{"arch": "swin", "model": "image classifier", "dataset": "numbers of one to four digits printed on busy colour backdrops", "train_examples": 147500, "image_size": 48, "crop_scale_min": 1, "horizontal_flip": false, "targets": ["length"], "num_classes": 4, "norm": "layernorm", "norm_position": "pre", "activation": "swiglu", "mlp_ratio": 2, "head_dim": 32, "fused_qkv": true, "bias": "all", "qk_norm": false, "parallel_block": false, "inner_norm": false, "moe": "top_k", "drop_path": 0.1, "num_experts": 16, "moe_every": 2, "expert_mlp_ratio": 1, "experts_per_token": 1, "shared_expert": false, "patch_size": [2, 2], "depths": [2, 2, 2, 2], "widths": [64, 128, 256, 512], "mixing": "mixup", "loss": "cross_entropy", "residual_init": "zero_last", "optimizer": "normuon", "muon_scale": "match_rms_adamw", "lr": 0.0078, "momentum": 0.95, "nesterov": true, "orthogonalizer": "newton_schulz_5", "adamw_lr_other_params": 0.0018, "grad_clip": 0.5, "steps": 5400, "batch_size": 192, "epochs": 7.0, "lr_schedule": "cosine", "final_lr_fraction": 0.1, "warmup_steps": 270, "weight_decay": 0.04, "adamw_weight_decay_other_params": 0.01}
Rows from expert 6 of block 5, named by matrix and row number. Rows with one number belong to one neuron. Each number is 200 + 40 x the weight over the matrix's rms, rounded and kept within 0 to 999. All counts start at 0.
# gate: expert gate (model.blocks.5.mlp.gate, 16x256x256), inputs 86-171
# up: expert up (model.blocks.5.mlp.up, 16x256x256), inputs 86-171
# down: expert down (model.blocks.5.mlp.down, 16x256x256, transposed), outputs 86-171
gate.191,247,215,263,199,165,243,163,204,196,246,173,223,122,188,206,220,143,224,234,197,150,193,172,218,188,136,242,135,202,198,178,198,131,181,203,154,164,185,158,226,143,232,237,298,175,186,211,211,166,231,255,225,204,138,242,194,153,205,145,259,192,191,152,252,209,249,182,245,232,242,204,270,161,202,195,248,169,239,181,213,149,124,201,218,194,238
up.191,326,215,214,162,251,191,250,181,159,236,165,208,160,220,263,134,102,201,192,149,174,266,230,189,144,165,214,175,196,218,166,105,126,137,266,222,151,136,170,256,187,249,249,210,263,230,200,189,260,169,233,192,260,202,178,192,245,200,106,245,127,212,198,212,136,254,201,201,222,258,144,175,223,218,219,168,231,285,207,169,221,205,219,242,209,182
down.191,256,245,297,199,120,219,183,136,195,221,166,222,163,113,259,204,158,273,197,187,120,211,160,177,205,224,287,187,161,226,228,186,153,121,247,212,197,187,197,219,207,173,157,240,228,185,173,233,202,130,208,164,188,206,293,195,235,191,199,200,222,214,274,191,263,192,222,195,187,166,238,292,104,158,230,100,215,217,224,222,251,163,190,207,280,263
gate.192,229,190,183,213,206,140,109,209,187,185,100,243,207,136,160,204,207,219,238,204,257,158,131,196,163,248,152,158,185,205,286,202,173,181,250,202,259,168,197,212,227,175,194,231,222,239,206,183,241,165,197,262,281,214,189,186,260,189,141,255,168,175,229,152,197,137,194,270,225,242,189,252,182,202,228,274,232,196,154,246,201,196,267,211,178,182
up.192,166,142,165,228,205,231,250,183,160,193,165,210,195,255,205,237,214,266,225,241,241,272,162,169,184,219,136,246,121,224,258,242,154,135,242,255,222,223,153,232,156,195,198,219,214,222,186,253,235,169,263,139,222,187,176,203,250,195,199,183,178,90,248,175,212,173,197,236,144,264,238,217,178,195,250,207,158,171,154,180,253,222,210,202,190,228
down.192,127,260,186,191,195,214,290,190,195,202,171,238,174,193,229,151,110,226,132,233,127,133,141,179,227,182,136,175,230,178,226,196,304,236,210,178,194,165,147,217,139,218,192,58,192,248,227,197,172,224,212,269,213,222,185,260,170,175,166,159,215,126,181,208,198,300,176,138,226,146,165,218,204,271,152,220,183,196,201,200,224,186,185,217,186,180
gate.193,237,154,209,288,161,220,119,193,247,168,231,178,226,175,203,252,173,170,169,314,183,225,252,160,277,223,167,181,182,236,198,215,123,242,221,272,196,249,173,213,173,188,173,149,172,199,213,191,188,214,153,154,181,222,154,186,199,232,337,214,272,235,243,272,154,243,239,188,168,205,214,169,207,252,198,206,223,240,133,201,189,145,184,149,198,233
up.193,165,264,181,228,150,226,251,235,188,251,221,213,166,242,239,255,233,209,253,201,123,165,215,215,184,171,193,189,187,184,168,185,205,165,130,136,119,269,232,164,166,255,267,191,189,231,130,216,161,234,261,192,135,196,212,148,225,240,202,237,174,154,150,137,173,204,174,259,174,144,239,207,221,223,225,146,232,172,244,288,275,203,162,297,236,175
down.193,241,218,208,244,196,178,212,166,168,181,221,191,211,210,232,179,130,215,254,195,175,166,196,234,210,196,155,184,259,249,153,188,213,213,263,215,156,226,244,283,202,214,148,166,214,250,133,178,166,245,184,165,133,227,174,182,262,146,132,169,229,188,145,167,145,138,236,172,199,178,197,221,212,184,185,152,173,195,172,132,184,196,154,158,168,120
gate.194,177,321,199,193,209,278,168,231,205,280,189,246,194,222,196,172,156,206,155,166,265,141,156,179,137,156,217,205,258,240,255,183,240,185,248,155,194,174,227,247,96,192,233,250,157,240,323,165,264,141,243,251,276,189,249,191,173,243,20,261,195,204,183,224,202,179,177,255,168,237,190,199,200,210,116,237,178,218,143,174,208,213,232,212,232,160
up.194,178,129,164,265,112,163,99,89,182,134,156,195,222,185,145,140,308,306,261,194,131,249,193,245,271,174,251,161,117,254,221,178,131,234,179,243,232,310,234,225,285,186,177,188,213,213,191,229,175,250,179,197,162,184,204,171,197,99,227,169,186,200,214,136,158,273,224,133,275,162,190,218,238,159,250,234,231,166,185,274,263,184,236,252,109,194
down.194,196,198,137,266,261,188,218,254,213,163,201,177,120,260,196,174,222,160,220,134,201,175,186,197,192,133,176,98,167,199,260,251,270,198,198,155,180,162,197,3,222,165,140,243,268,189,223,209,218,154,274,216,281,209,166,182,164,167,199,203,226,238,163,211,240,161,201,206,264,176,140,204,89,212,166,187,194,206,228,211,109,173,165,201,184,189
gate.195,222,196,181,154,156,253,180,146,257,193,223,169,226,186,186,207,188,272,184,198,244,232,269,198,145,270,252,172,166,184,185,221,175,247,99,202,163,169,246,170,215,104,161,188,162,257,191,235,227,184,204,263,219,291,212,147,232,254,151,207,153,133,150,154,193,214,96,236,112,209,203,224,193,172,189,221,244,192,223,119,185,93,192,182,195,157
up.195,185,245,273,258,289,186,200,207,170,213,162,125,224,234,135,194,227,153,198,216,228,180,164,192,243,205,257,251,225,272,156,137,223,193,229,203,276,183,139,226,198,242,227,276,182,191,258,182,153,240,128,245,227,195,187,242,128,215,139,221,192,277,203,218,144,132,145,212,173,150,266,202,188,141,192,137,219,198,262,159,182,243,247,212,206,196
down.195,189,233,263,223,201,237,228,160,173,178,364,149,277,257,215,181,283,185,150,161,228,128,147,170,139,191,170,244,280,140,189,173,134,152,198,156,172,203,227,198,230,224,175,120,184,188,256,232,209,239,218,171,194,182,120,172,164,164,164,109,153,229,146,105,153,211,187,195,275,212,171,211,249,277,193,160,225,212,262,151,178,153,235,215,214,280
gate.196,222,179,137,174,239,150,197,205,171,182,225,194,181,240,136,201,147,225,200,193,183,198,196,238,184,208,196,226,200,240,143,172,179,158,213,193,188,239,212,223,156,255,115,268,168,257,182,199,191,209,180,219,218,229,200,176,279,223,220,201,210,183,229,164,259,157,244,196,227,239,218,162,252,155,194,255,237,244,135,195,281,184,211,196,210,111
up.196,229,216,197,201,210,233,229,201,209,224,219,212,208,215,123,164,174,249,208,186,186,213,220,214,216,234,237,139,203,198,192,238,164,223,206,216,232,241,114,169,163,258,171,130,181,282,225,221,208,177,158,165,212,132,177,212,208,239,149,101,148,127,249,123,234,190,303,193,172,232,129,172,229,224,177,200,175,149,212,238,210,195,136,254,240,251
down.196,193,185,219,214,150,154,160,252,224,256,177,133,227,222,200,266,226,205,221,188,211,163,236,260,224,184,283,271,172,125,162,258,164,308,221,206,258,202,261,233,250,219,162,158,195,238,193,180,180,200,185,206,187,188,196,206,268,220,144,141,211,206,99,158,160,217,188,144,114,281,236,191,204,169,196,216,125,193,167,215,203,234,250,278,181,152
gate.197,225,239,239,206,261,202,207,193,259,177,243,143,220,158,188,213,138,232,217,189,205,208,335,153,122,176,187,167,271,113,261,148,206,199,269,146,212,183,171,233,249,144,187,267,181,188,209,105,157,186,258,235,108,199,142,239,285,82,230,161,199,248,176,181,241,234,195,179,192,240,219,209,157,160,211,228,180,207,192,184,209,228,211,202,196,117
up.197,242,260,221,238,175,244,275,171,261,310,218,196,262,189,136,204,185,247,268,174,186,203,275,209,135,186,298,147,197,197,202,163,193,117,253,144,180,220,194,195,234,158,179,243,185,179,182,168,192,166,249,158,211,278,238,211,291,172,223,177,169,160,151,166,280,241,252,140,156,179,193,125,169,208,227,144,149,191,192,186,199,162,219,269,189,141
down.197,218,226,212,179,239,223,170,201,217,227,135,214,209,148,272,191,233,226,226,173,269,186,229,250,238,226,199,234,203,172,146,259,201,120,252,222,229,143,222,175,191,261,197,167,227,187,222,189,230,205,174,274,241,243,227,249,237,217,210,231,173,169,226,236,223,135,144,209,246,141,182,269,186,283,179,188,227,277,163,236,250,256,263,221,210,135
gate.198,188,177,191,180,231,221,129,228,168,167,179,151,197,187,221,182,202,185,208,214,158,229,158,176,162,230,176,165,209,273,175,199,234,216,154,206,127,207,198,195,181,217,179,247,194,221,240,207,199,220,164,212,130,268,155,160,195,254,117,178,216,216,220,255,163,162,212,245,147,251,244,211,248,243,186,229,252,234,164,181,209,151,244,189,195,276
up.198,177,180,242,214,91,235,273,192,181,282,252,220,262,211,221,145,171,219,203,148,216,205,219,194,262,215,180,156,162,132,207,204,231,157,283,152,176,203,219,150,205,191,211,256,213,197,174,170,205,222,239,178,192,135,202,250,202,191,201,207,221,214,157,210,248,234,219,176,213,227,116,203,191,162,258,212,257,190,251,201,235,201,172,197,219,230
down.198,161,189,232,208,239,242,238,184,152,189,273,222,150,208,194,234,173,133,174,178,206,224,199,201,213,229,194,211,184,177,206,199,258,112,134,189,227,179,195,160,188,244,240,220,187,212,214,201,167,171,237,172,200,180,191,179,280,185,163,240,209,219,186,236,239,151,298,231,146,229,185,187,174,219,171,216,206,249,218,171,201,198,156,227,174,237
gate.199,251,145,222,157,222,150,206,187,210,150,108,172,235,237,255,161,160,201,240,203,254,207,247,169,94,130,208,189,185,221,205,204,193,132,257,234,238,199,193,181,243,233,284,248,177,188,175,265,224,237,190,244,230,234,204,167,183,183,174,237,187,240,121,226,198,286,205,223,237,214,166,227,121,185,179,209,214,154,143,191,211,218,170,208,196,160
up.199,152,228,170,218,229,211,218,197,200,242,238,202,144,170,138,264,222,208,217,194,173,179,194,166,265,231,159,221,217,182,190,184,192,267,188,145,218,218,222,259,196,195,176,179,202,188,178,223,159,200,182,245,202,178,190,217,234,217,232,192,255,160,219,187,164,164,195,155,197,188,198,151,237,169,226,215,145,289,245,171,223,239,207,216,182,234
down.199,179,210,272,138,198,196,163,221,218,190,198,238,175,257,211,152,212,309,162,261,227,201,153,191,221,171,230,155,181,188,143,228,212,187,282,275,112,214,266,139,201,160,162,283,190,192,283,192,195,221,252,215,301,126,252,223,134,241,126,215,120,298,184,176,256,240,138,138,178,183,199,226,171,192,204,181,146,124,158,167,168,223,218,243,203,176
gate.200,236,183,229,93,191,187,211,166,190,233,250,241,158,268,216,113,189,147,266,165,176,169,295,269,204,165,163,235,181,270,222,187,182,198,163,179,207,183,272,282,139,237,158,197,202,175,230,221,203,190,178,182,217,179,260,199,182,252,207,246,240,184,257,166,273,150,221,203,182,221,261,196,143,234,174,173,217,185,230,214,215,163,217,176,150,183
up.200,242,197,206,164,193,208,243,167,194,201,223,219,141,290,252,123,222,175,248,164,166,151,266,182,237,185,218,219,198,234,116,148,216,202,229,204,251,177,274,251,228,217,162,218,226,212,189,193,172,222,158,182,203,199,280,200,173,214,213,284,214,215,232,192,265,214,168,164,121,185,199,161,126,230,202,158,199,180,129,219,182,201,261,162,180,132
down.200,160,271,239,195,190,280,233,208,213,226,233,218,163,192,238,228,179,184,234,207,174,243,264,239,199,227,207,242,195,153,166,254,223,181,194,219,192,199,214,244,228,188,186,186,232,177,254,181,192,183,252,184,248,171,180,236,183,192,175,129,307,221,155,168,163,151,170,240,161,240,204,193,205,152,183,233,210,168,116,217,178,167,207,162,161,148
gate.201,166,213,209,275,201,219,184,154,168,195,94,240,192,204,168,159,173,171,210,228,264,272,186,206,223,199,243,237,198,146,142,197,165,168,230,113,210,197,146,181,242,187,215,200,203,157,181,204,236,193,212,175,231,298,189,277,160,233,230,209,223,230,220,180,196,170,201,182,207,214,203,142,189,196,186,212,103,212,184,239,171,232,188,169,170,215
up.201,182,250,184,194,179,175,163,191,202,159,310,264,173,196,183,199,203,200,187,245,202,188,209,169,152,205,158,203,175,234,194,126,223,224,62,280,181,194,235,250,173,195,178,195,181,187,226,201,159,175,189,186,141,105,183,170,267,94,217,176,130,248,165,218,232,280,196,267,260,223,273,191,269,228,239,256,247,182,219,233,265,191,176,207,148,230
down.201,207,236,266,213,192,202,211,224,239,213,210,167,216,207,120,197,178,156,209,147,251,231,187,149,219,179,181,213,230,257,187,255,207,217,275,162,258,300,251,165,175,217,223,139,125,217,110,229,218,221,210,220,176,203,289,190,138,288,282,171,181,271,266,212,184,239,162,281,229,199,133,231,263,200,198,193,171,204,193,170,231,148,269,199,265,193
gate.202,311,258,299,240,188,249,178,171,240,162,181,270,229,194,240,261,139,182,246,197,232,165,234,145,201,228,233,201,232,196,211,274,269,196,169,182,241,189,163,137,183,241,150,135,212,205,160,189,181,144,218,251,197,224,186,234,127,210,183,198,202,177,206,124,236,106,192,189,190,239,222,176,229,201,197,171,236,216,257,139,149,176,254,193,187,225
up.202,211,222,187,216,147,233,210,181,244,174,240,215,168,234,198,214,184,188,215,161,140,207,267,188,201,212,203,147,141,170,212,204,109,198,189,175,213,225,194,186,204,170,186,275,201,253,210,154,203,219,237,150,160,223,231,190,218,217,227,129,207,229,222,178,176,243,180,160,188,216,154,155,127,162,234,178,166,143,192,217,210,243,169,173,273,162
down.202,287,201,186,133,147,182,245,168,263,222,261,187,218,159,186,180,223,188,162,214,147,202,210,211,184,218,204,143,208,205,178,232,225,185,257,254,152,240,203,164,229,214,259,223,220,164,194,251,199,227,192,165,183,195,150,215,195,149,186,210,189,238,276,224,192,177,213,262,209,160,178,238,194,139,203,218,269,214,162,241,211,192,123,169,204,282
gate.203,189,231,141,229,203,183,127,157,257,207,158,178,185,101,220,220,192,170,246,207,218,127,190,274,183,258,209,187,218,177,220,232,189,174,217,158,215,176,217,161,240,212,181,187,227,248,193,268,181,176,239,268,207,214,185,233,214,196,182,254,186,177,210,164,236,197,206,160,168,206,150,162,250,172,198,194,257,230,165,168,223,261,298,141,235,219
up.203,240,230,198,223,256,168,189,212,258,242,224,146,173,178,219,246,244,182,218,192,217,115,252,220,200,182,147,183,168,184,227,158,161,205,230,282,201,247,314,243,148,182,247,190,238,174,227,216,148,216,311,176,220,220,201,225,265,194,187,197,211,229,195,275,138,229,172,196,324,226,142,210,266,191,193,160,169,167,199,273,257,195,162,199,203,200
down.203,292,232,218,130,227,238,196,200,202,227,267,238,271,158,174,156,208,218,123,144,192,147,158,146,254,206,227,160,223,219,239,188,160,269,214,214,255,187,145,219,106,138,189,187,207,206,183,221,190,311,238,189,263,153,181,191,187,185,143,178,236,143,155,247,169,196,110,218,192,160,174,210,228,215,238,165,182,186,206,243,172,184,211,159,149,235
gate.204,199,162,129,191,248,177,223,207,266,130,203,166,225,261,183,173,177,142,119,135,130,186,163,223,197,180,180,152,205,158,204,190,196,192,227,197,178,194,177,270,231,141,202,258,180,195,248,222,155,211,187,197,233,220,184,155,186,196,165,166,264,276,185,157,272,252,162,217,192,119,227,140,205,184,160,228,188,174,240,114,242,206,242,224,177,189
up.204,178,173,236,205,193,169,110,207,208,211,223,171,154,175,206,185,203,203,231,253,225,209,199,179,219,201,151,179,141,202,157,246,291,204,227,209,243,200,224,124,226,231,177,130,173,158,180,158,199,211,172,149,147,173,192,230,216,166,187,198,196,132,271,158,128,196,211,170,173,248,194,191,205,152,288,182,243,211,237,252,193,222,193,206,245,162
down.204,277,174,281,199,232,182,229,224,213,181,274,220,153,169,167,229,208,236,215,239,133,231,173,206,197,218,212,230,171,232,214,180,161,198,218,182,203,221,193,190,193,167,201,186,218,117,227,291,196,168,225,181,272,197,227,216,221,147,182,246,215,190,186,160,162,216,173,247,221,161,183,184,221,159,182,160,231,254,121,191,167,268,199,235,215,189
gate.205,237,184,188,201,236,173,251,222,280,192,176,227,223,264,149,142,206,170,183,186,192,119,225,204,267,206,272,207,226,148,135,165,225,181,182,152,143,217,171,141,131,191,157,219,227,159,204,176,201,227,184,174,202,165,184,170,221,227,198,181,264,140,262,133,182,230,225,268,215,240,229,151,190,182,190,249,160,243,156,227,188,217,200,186,224,163
up.205,196,203,235,237,162,225,140,180,162,232,279,226,281,152,245,189,120,290,145,208,211,196,188,178,156,175,257,183,221,244,265,154,142,193,196,195,238,192,195,229,212,207,182,185,192,204,184,204,208,171,311,200,208,199,210,215,208,170,185,199,207,147,163,171,258,242,211,151,234,136,171,232,136,241,187,192,156,190,140,241,171,187,212,146,206,209
down.205,189,193,264,193,209,234,259,227,215,173,189,207,192,179,158,142,218,207,172,123,301,198,233,246,163,217,200,183,208,184,203,267,219,192,212,153,167,186,221,244,162,176,182,216,139,252,101,216,254,178,194,229,230,208,195,186,206,217,266,197,195,152,175,179,204,125,196,200,192,137,246,279,174,175,199,140,271,198,154,211,240,254,130,252,193,238
gate.206,193,206,134,272,144,211,196,165,213,267,192,225,113,206,241,196,210,250,179,167,244,303,278,143,218,226,237,290,230,222,191,213,265,204,252,138,164,289,146,232,183,147,200,295,216,214,231,186,200,225,203,217,142,232,200,191,218,97,152,196,171,216,157,234,183,282,173,188,218,216,173,178,206,196,135,211,148,144,248,241,197,171,247,130,197,225
up.206,149,189,122,148,204,173,153,206,206,234,221,188,196,150,178,151,222,72,219,280,199,174,165,237,241,230,175,184,225,252,245,191,241,151,289,226,211,179,177,273,231,265,253,278,236,270,236,274,190,130,114,113,185,255,247,149,208,233,201,258,146,184,178,282,187,251,188,206,227,180,154,223,273,124,236,123,258,173,249,182,214,174,165,235,245,207
down.206,202,143,144,148,219,232,171,187,193,259,129,253,300,178,189,209,231,175,236,189,231,276,220,188,161,147,143,196,133,102,197,203,296,178,189,170,228,173,210,195,185,211,156,212,149,136,156,249,158,197,255,195,191,155,186,199,144,232,223,127,268,202,202,253,211,218,219,208,205,129,154,170,256,136,250,207,185,239,200,206,122,299,239,183,215,230
gate.207,181,225,190,179,190,211,265,119,228,187,248,128,202,185,152,220,190,157,153,134,181,214,164,193,232,251,256,143,183,191,183,206,258,246,233,147,153,148,225,152,133,195,186,232,179,224,143,119,201,164,150,209,253,195,241,188,182,224,179,199,256,217,145,242,160,214,193,164,194,209,192,193,164,214,246,255,151,262,262,223,207,201,213,169,229,142
up.207,164,219,149,255,198,207,216,298,231,184,133,218,248,225,258,165,191,247,218,254,150,213,240,204,180,209,229,255,211,129,237,206,154,149,198,164,193,201,219,198,227,121,216,175,203,142,215,178,188,194,218,153,130,156,115,264,179,141,213,163,162,206,184,154,250,185,228,216,234,241,240,141,190,236,180,201,226,156,181,217,210,268,193,170,157,310
down.207,210,218,137,251,202,208,189,201,165,269,194,194,230,235,233,210,288,200,202,170,155,231,238,221,197,138,232,267,158,185,200,177,207,193,141,199,200,277,172,166,205,209,175,248,216,178,176,178,201,257,188,164,208,174,253,223,179,249,141,279,285,182,235,306,160,134,206,173,261,179,234,224,135,222,159,219,174,273,129,220,127,141,194,117,133,223
gate.208,222,285,236,179,205,219,194,194,157,216,226,232,209,156,292,213,329,194,157,164,171,234,178,236,132,225,141,182,182,207,156,215,192,273,180,119,177,179,179,143,247,180,210,209,271,184,190,133,176,198,171,148,177,207,169,227,232,218,141,154,186,210,242,221,212,201,207,113,225,195,195,204,242,256,203,262,159,200,184,206,210,167,160,157,171,214
up.208,216,200,157,195,216,160,124,220,195,199,251,184,178,221,235,183,235,220,288,152,183,243,163,144,212,183,223,239,182,204,245,276,223,201,188,126,111,159,235,160,163,176,193,142,168,173,176,216,222,199,182,230,198,156,183,189,297,176,154,145,169,237,214,241,150,265,224,158,189,138,168,272,254,290,173,205,116,198,198,199,236,202,225,170,153,158
down.208,171,265,224,227,233,191,208,209,193,246,215,146,220,256,214,266,196,146,227,158,213,175,212,201,188,250,141,224,147,230,193,194,188,191,215,232,214,219,163,225,126,250,196,121,202,209,213,239,153,157,149,160,262,199,280,161,214,165,256,230,179,206,200,198,204,239,222,111,184,267,231,247,161,179,219,239,210,151,239,165,166,203,264,155,201,221
gate.209,224,192,187,174,175,161,191,141,228,132,226,256,157,233,211,259,187,212,204,175,179,310,160,193,132,215,209,245,205,185,215,222,231,240,101,223,198,227,238,164,216,201,182,230,197,213,161,190,203,139,176,228,146,94,189,204,255,159,242,207,219,184,210,217,209,198,195,143,158,189,189,278,170,187,165,234,152,123,211,253,226,152,217,181,233,191
up.209,128,141,287,226,245,199,189,240,162,241,214,222,244,168,177,136,241,223,195,241,271,183,277,211,267,192,196,99,232,188,242,154,186,199,271,180,148,272,174,213,180,189,187,177,289,245,308,164,121,254,156,202,228,313,225,153,167,263,177,236,206,257,178,207,172,169,176,183,219,175,191,177,203,210,219,203,193,261,234,139,220,159,178,191,187,189
down.209,127,147,267,214,185,171,142,238,213,212,209,235,289,208,217,212,213,187,249,167,252,163,144,240,72,162,100,183,210,217,142,166,178,214,217,225,276,189,175,289,241,246,218,169,200,162,206,152,148,241,183,224,201,143,224,119,279,283,108,132,187,187,194,175,199,216,173,220,156,232,181,262,161,311,174,237,242,196,248,155,212,196,306,225,223,227
gate.210,173,243,185,173,199,220,208,144,239,207,219,229,141,239,233,201,207,181,147,258,163,197,242,235,162,217,188,188,201,178,109,161,205,198,119,287,212,255,121,174,170,262,228,211,232,164,224,102,239,162,205,188,244,242,187,236,182,248,203,216,106,215,178,231,257,240,200,243,130,190,163,193,199,200,172,174,247,214,195,243,179,243,208,264,204,155
up.210,217,201,238,262,185,182,240,193,195,196,162,233,236,183,174,146,202,175,192,213,177,184,198,168,220,172,163,177,236,185,192,203,197,176,161,157,222,201,261,246,199,215,189,258,192,254,167,278,181,214,211,201,183,203,226,160,224,178,178,219,234,205,158,231,200,236,229,185,282,154,209,186,247,185,214,209,149,203,177,218,202,215,182,200,212,199
down.210,177,254,124,248,229,168,151,176,177,154,278,249,157,257,176,248,209,215,262,167,172,200,255,206,187,157,230,177,196,194,152,232,247,226,184,148,171,138,197,218,153,204,141,203,234,183,193,134,241,257,196,181,248,178,198,221,237,223,150,165,275,192,230,270,186,190,169,160,204,183,232,278,173,220,298,208,148,272,204,249,173,186,244,212,199,254
gate.211,170,212,251,245,188,262,208,207,269,186,193,205,164,180,194,246,245,192,228,239,165,134,198,249,206,245,127,148,232,191,178,262,224,194,207,348,135,154,123,174,268,132,253,168,213,131,194,190,174,204,270,167,150,253,200,189,252,230,153,210,191,198,264,175,229,94,205,206,205,195,255,138,176,223,169,301,109,185,225,199,210,189,185,188,220,175
up.211,90,221,292,218,226,181,205,210,225,184,183,147,180,183,148,196,140,197,218,157,271,206,202,215,150,165,187,207,180,306,193,169,217,219,218,311,197,168,222,192,244,123,182,119,158,210,248,244,225,251,196,307,193,220,219,217,153,170,188,162,262,153,179,206,199,171,190,218,254,161,213,187,235,118,152,233,169,269,242,245,226,178,152,198,216,154
down.211,210,290,225,245,247,214,184,174,192,245,123,252,249,163,236,222,137,239,236,230,217,245,157,218,203,239,216,215,160,244,261,227,194,238,193,236,182,183,188,238,93,226,210,219,197,132,213,169,224,251,249,167,209,191,215,178,232,193,154,169,240,228,202,169,164,217,215,191,182,185,180,171,228,203,200,173,149,209,244,207,160,239,267,165,197,186
gate.212,205,198,230,169,258,172,295,272,228,202,130,179,227,232,269,179,212,278,188,222,207,117,235,228,205,174,214,187,182,227,254,193,153,236,242,183,189,226,197,149,198,246,188,231,224,176,207,207,196,214,178,206,189,173,163,179,191,206,221,212,138,142,154,161,233,135,194,188,230,180,160,197,165,178,152,143,224,151,125,232,233,190,191,154,140,177
up.212,195,221,245,269,212,170,228,218,213,173,187,243,153,177,176,305,202,274,226,227,182,246,184,182,157,152,185,207,135,218,174,174,215,100,156,218,170,123,262,165,150,153,273,247,238,171,166,234,223,197,159,252,241,262,257,211,224,140,188,188,135,160,226,247,162,189,237,213,176,136,150,160,185,225,171,186,140,130,163,214,286,204,168,205,259,187
down.212,260,190,173,184,250,233,160,217,213,190,264,149,192,247,193,210,220,238,197,200,160,196,181,218,228,196,201,271,178,241,178,172,216,110,253,307,200,129,257,262,233,319,282,174,136,149,180,185,163,225,176,212,177,143,186,264,165,136,254,193,217,254,233,169,143,197,240,125,160,223,282,236,290,218,252,219,267,167,160,222,99,71,168,206,239,221
gate.213,198,199,217,240,290,261,177,199,223,181,273,204,199,177,195,145,124,175,235,245,229,173,213,286,167,228,159,126,187,208,273,214,214,210,181,185,221,206,241,163,135,200,177,151,213,170,169,135,183,179,168,180,200,205,195,234,194,185,212,218,214,226,192,187,184,167,238,249,224,104,155,192,237,168,188,203,202,207,155,165,117,189,221,187,198,137
up.213,255,184,228,158,220,205,255,128,116,216,120,166,210,204,165,205,239,213,142,152,149,166,171,169,160,183,240,200,182,199,128,240,135,199,228,216,274,199,184,241,199,217,207,195,171,220,206,185,154,206,187,163,191,181,188,157,202,178,188,192,204,204,168,154,208,214,185,182,141,225,210,167,211,224,287,218,242,247,237,217,225,267,234,222,180,182
down.213,241,192,227,154,133,209,261,212,228,187,167,226,203,209,203,232,165,249,182,284,244,175,167,175,200,232,156,237,255,184,253,213,221,250,189,171,227,164,192,222,207,189,135,226,188,170,145,271,204,178,209,193,179,178,226,225,150,244,234,226,175,189,190,238,265,181,188,227,194,144,137,192,199,206,234,174,223,201,197,212,219,226,244,221,173,247
gate.214,165,205,150,244,153,194,191,129,217,105,137,175,177,238,226,200,145,294,117,217,243,157,204,205,160,250,145,215,199,93,280,184,116,230,245,278,195,179,254,229,188,267,163,133,213,158,175,141,247,186,214,195,218,168,185,253,297,245,180,245,258,205,212,190,282,156,238,196,159,208,189,169,154,133,111,195,183,155,221,192,197,196,211,243,237,187
up.214,182,192,244,141,186,263,166,247,172,217,220,257,239,167,139,227,246,105,269,163,163,220,190,184,223,152,180,221,163,280,160,225,225,185,202,170,254,197,186,180,150,135,228,231,191,242,158,179,225,319,172,184,215,213,188,207,120,146,265,140,159,197,238,203,145,258,253,116,196,164,199,195,246,223,276,208,237,235,171,178,191,232,145,156,167,186
down.214,186,164,186,230,192,237,178,216,140,187,198,202,150,223,181,169,166,226,178,213,231,175,255,220,219,271,140,221,255,176,223,192,195,280,276,164,233,202,171,183,216,163,233,194,178,258,202,234,191,258,200,226,169,181,273,165,199,147,163,207,233,227,222,191,210,165,185,157,236,150,226,218,175,212,201,198,128,250,198,243,234,142,235,264,117,199
gate.215,220,182,218,201,205,245,214,157,146,204,228,166,225,143,173,189,194,207,176,219,176,190,209,260,241,189,193,270,199,164,157,147,143,117,214,251,165,151,224,220,261,201,185,202,217,201,204,232,223,227,202,175,171,215,212,171,245,186,174,169,161,250,265,193,244,233,187,268,212,193,166,224,173,115,210,210,250,185,188,109,247,195,125,168,136,227
up.215,176,169,259,254,190,173,136,166,166,214,203,208,192,176,185,181,224,237,176,186,194,234,235,267,211,116,169,241,194,243,247,277,183,249,215,203,200,206,167,170,218,188,218,201,268,184,180,226,153,201,208,181,206,182,176,210,132,197,256,244,157,145,229,176,153,261,200,270,217,155,231,228,196,214,211,189,141,189,215,174,216,217,219,181,194,248
down.215,269,145,186,178,145,178,201,281,211,216,119,160,163,150,207,272,168,130,225,180,217,132,155,275,146,269,259,175,168,234,243,189,150,237,208,135,275,226,239,188,210,252,157,196,190,176,270,222,200,260,221,172,194,199,192,234,244,204,224,294,186,153,193,144,194,188,195,160,148,192,169,230,229,172,166,119,208,181,211,145,133,196,212,181,188,226